A small audio captioner, trained from scratch: encoder depths [2, 3, 4, 2], 26041 training examples.
Rows from block 3 of the audio encoder of a small audio captioner, named by matrix and row number. Rows with one number belong to one channel. Each number is 128 + 24 x the weight over its row's rms, rounded and kept within 0 to 255. All counts start at 0. Numbers have three digits each.
After each channel's rows are labels from the 100 clips, of 14976, where the channel reaches its highest value: "responds to" is what is common among them. Only what is clearly more common there than usual is listed. The data: synthesised sound scenes: up to three everyday sounds over a background. In brackets: how many of the 100.
# convs1: first pointwise conv (encoder.blocks.3.convs.1.weight, 160x160x1), inputs 0-79
# convs3: second pointwise conv (encoder.blocks.3.convs.3.weight, 160x160x1, transposed), outputs 0-79

convs1.144:121133113142120170154111094172089122103115076125096110157138120113109105157121127112138077100125108093109155160110130190110106129097149125118123138144098132161107148129112134128105153146120111128137188138147115169125079140107101144132159094
convs3.144:126154176127075120147110083167136107158124161129149135135122093139115108154132108134172113146147134150124155123154135107124081115123160096140126136159159095106133139104172132106101129139136083174132138117115120133142146167145129129165134148
responds to: door slam (92); first sound: door slam (68); background: none (51)

convs1.147:150140133130080090136124142072126146144099135149122130128105135166099160075145089182125148134133150120150157136117099114112101093119149156135117097141112153137129152162128134122120080151125132078119116139102134122143135093141131103102130151
convs3.147:147133152110103109143151139148112166098182102122120164140138136150144150153113160141100121180132107128170163129165138127145083117152138113147123169174156160181111130093175121137111136123140156132129119154136111111128074119137142124117178100
responds to: reverberation (65); text has "room" (65); text has "reverberant" (65); background: none (54)

convs1.158:105146094163151100106140118091124114141090100130133131125132084137124147142121166113190108098114153124119129085143136136114143065094102143117123104120125140188105144145136143124120104090133082084108129147144123162159130134124124134108115109
convs3.158:128152147131129152099143124095105093084119081145119153168142142117121143097123098137094101120145137152124125171141118143127085150112135147133092116096148129090088087143138131093083136101123131120094096092138080123104137123131149114118152161
responds to: number of sounds: 1 (66); background: none (50); knocking (34); first sound: knocking (26)

convs1.97:124135148127113138130146171131063148117152122104155081140092152173121098088083115117150119140123158102091089126177164132103106139108094114129122133095124101104133128133141150146044127095109157134158130083105146143115147133118142151145133102
convs3.97:124172118117135168141125144149101139122115106136144151110102109146145149119135126101139131154136140115138128143153149171148120126142137138159141148125130145117121139110114138099150089106142109217138120112103123129136143097136172165136128130
responds to: door slam (55); first sound: door slam (42)

convs1.57:124122144102100135119168174105156162127137125088082117076049131120131122086132134082134159124138141151118130145114150127097099152115108109138113123142137113144135111154131133115100133166126145102147122149120107122122111135116096147143180149
convs3.57:138112136143110166141198109183147148141099130135128120144172093144135109142109140139113114148109154111127150163124096136125100118109144119116139128084132127099158132112114151133113094114100149161121094086120129134158149157126126162140149161
responds to: door slam (71); first sound: door slam (59); background: none (44)

convs1.4:129131093114126187148150156123178106126090181170142139164150108155121117136126158173153142122115138109156108153069136110159077174169124162125114164134101143093167111142159128084125108116154190088119147130142164108135142093111159094176135089
convs3.4:094124162136139144150165133108157127111138123116091139135125148136137111100140135150152147106139160127139141083139139146118110079106172089156148130119086135140095116082098098141121133143124096131125096104146124191165125128147164181105150153
responds to: background: none (44)

convs1.10:136131142144138103116124135144125120142133130138138139100112112125133127107134121123083147157150108141161132120171104109147163090140103126101090166109085152163127103151133129122141142133119068170104102127128133174149142123126142121145128119
convs3.10:121104132063122162104120137127138143137128086143128159117154146113147088157118142130129128129100127135117139075139128134130151140122125131156099129155128148134148153109160139178125128128148140099128106068102108131127098189122146143152124169
responds to: electric buzz (32); coin spinning (25)

convs1.58:137100109107107133144134123127137152136115143146094119109127120163158135152136154168124053173114105127170138136124154122094095112119134104102128107137163141127142119140144064125128126138108129134096137212134106156101160124159108115131136131
convs3.58:127143113124133108134115133141142151187153130146106139156137109113122106062141166131164145147131130134103090152146137169170122124099141127149124165120120098097103123147137176149139135127158132130124150096110089157124149118115134088139092168
responds to: reverberation (64); text has "room" (64); text has "reverberant" (64); wind (26)

convs1.46:104126110172159116118133110094137175131172074099100128113145132046172125099169124126175123124117139120123123107130125147168124130114152112114098146132141096127148131096174131087077115139128120155126132141133145114120154125153155161097126131
convs3.46:108129102095112132166104142105159137122148086135116126117111116165149144116111139115104125134096141141124116124145114115113173116102139138114133131148103118063142102143150122103130180168136160104117150147138137131086108136132115093133142155
responds to: number of sounds: 1 (73); background: none (51); thin (high-pass) (31)

convs1.42:109067128133119105141093117125130120112128203122120114121112146152147128139135167140104155112128116106062127113138151124115091108100178154058131127117124135105135118150138140128169105108124084105103174152102120144124099152159135132126065157
convs3.42:105122064128104101136147138138164142106142067104147117126127133112136132143088140113137151112134091129116098089115153134153119088134105139175116114084108133120136112121116111135121145093115088121102120183151130093136127101117142128137141134
responds to: door slam (80); first sound: door slam (67); number of sounds: 1 (66)

convs1.34:143092123082158130155097146126123121153083118118139088111098111040136133091140146098107113095171131109091125139103147082122065145108109142123136091113163115096176143092136125145103095164101115147120157143121121139131079094128139150073168142
convs3.34:102100115120141127104130122137136131110158118151095133146132111106113129119162116079081124129147092114102128123122114125109159123092115130126117091125127144108074162171115124190116181115142145142133135123127093128131175118133095098176094160
responds to: number of sounds: 1 (68); whoosh (25)

convs1.83:092096148112078114131111125095113113104112115103133107135118137116141165123127103149126137111119129122116131162097172140137145083118167136111129130102117105152141123120158148096170111126112109102093116138123126102110171090147136119131174169
convs3.83:124106182144124113169142156095149121145088167113106102128107124112102108156129110086081152118151148143155111113150118103119055111083150139156094090128099083165162117101101117133190133132120086132133158128158134098079112114112109112103108127
responds to: background: none (55); mooing (42); first sound: mooing (28)

convs1.70:061173080071110109104104122121130091133089125124122093109122098141126112155082126143159112100094096121138108167144130109112151160135096168137106114141149133117106152126130097119133170153113126118114102122127108150108104139148107088131119106
convs3.70:119120137087143126110120149153084145156107117104123102108109150144116126140115126166143099109091085101102175192129051135125132149131100126122101168123129135107129134175170104137142106154145126081144106140107091133117154169162124115154141131
responds to: reverberation (71); text has "reverberant" (71); text has "room" (71); background: none (61)

convs1.132:084134082148143136134105081132154156095157178139119128161127108126152125124109134110172160133132156089139151120130112121159126116118183148138149108101142182117127124149119149116112115103115074165156091170093118124137132128097114126098097111
convs3.132:087146125164122116118130167090145157138117146097115094096116140101161196129134162133138124113134132132132159131130089102126149132132121096111194089106136114130147101127138100127115120108129131178075180162097127149110107098155118116114180122
responds to: electric buzz (25)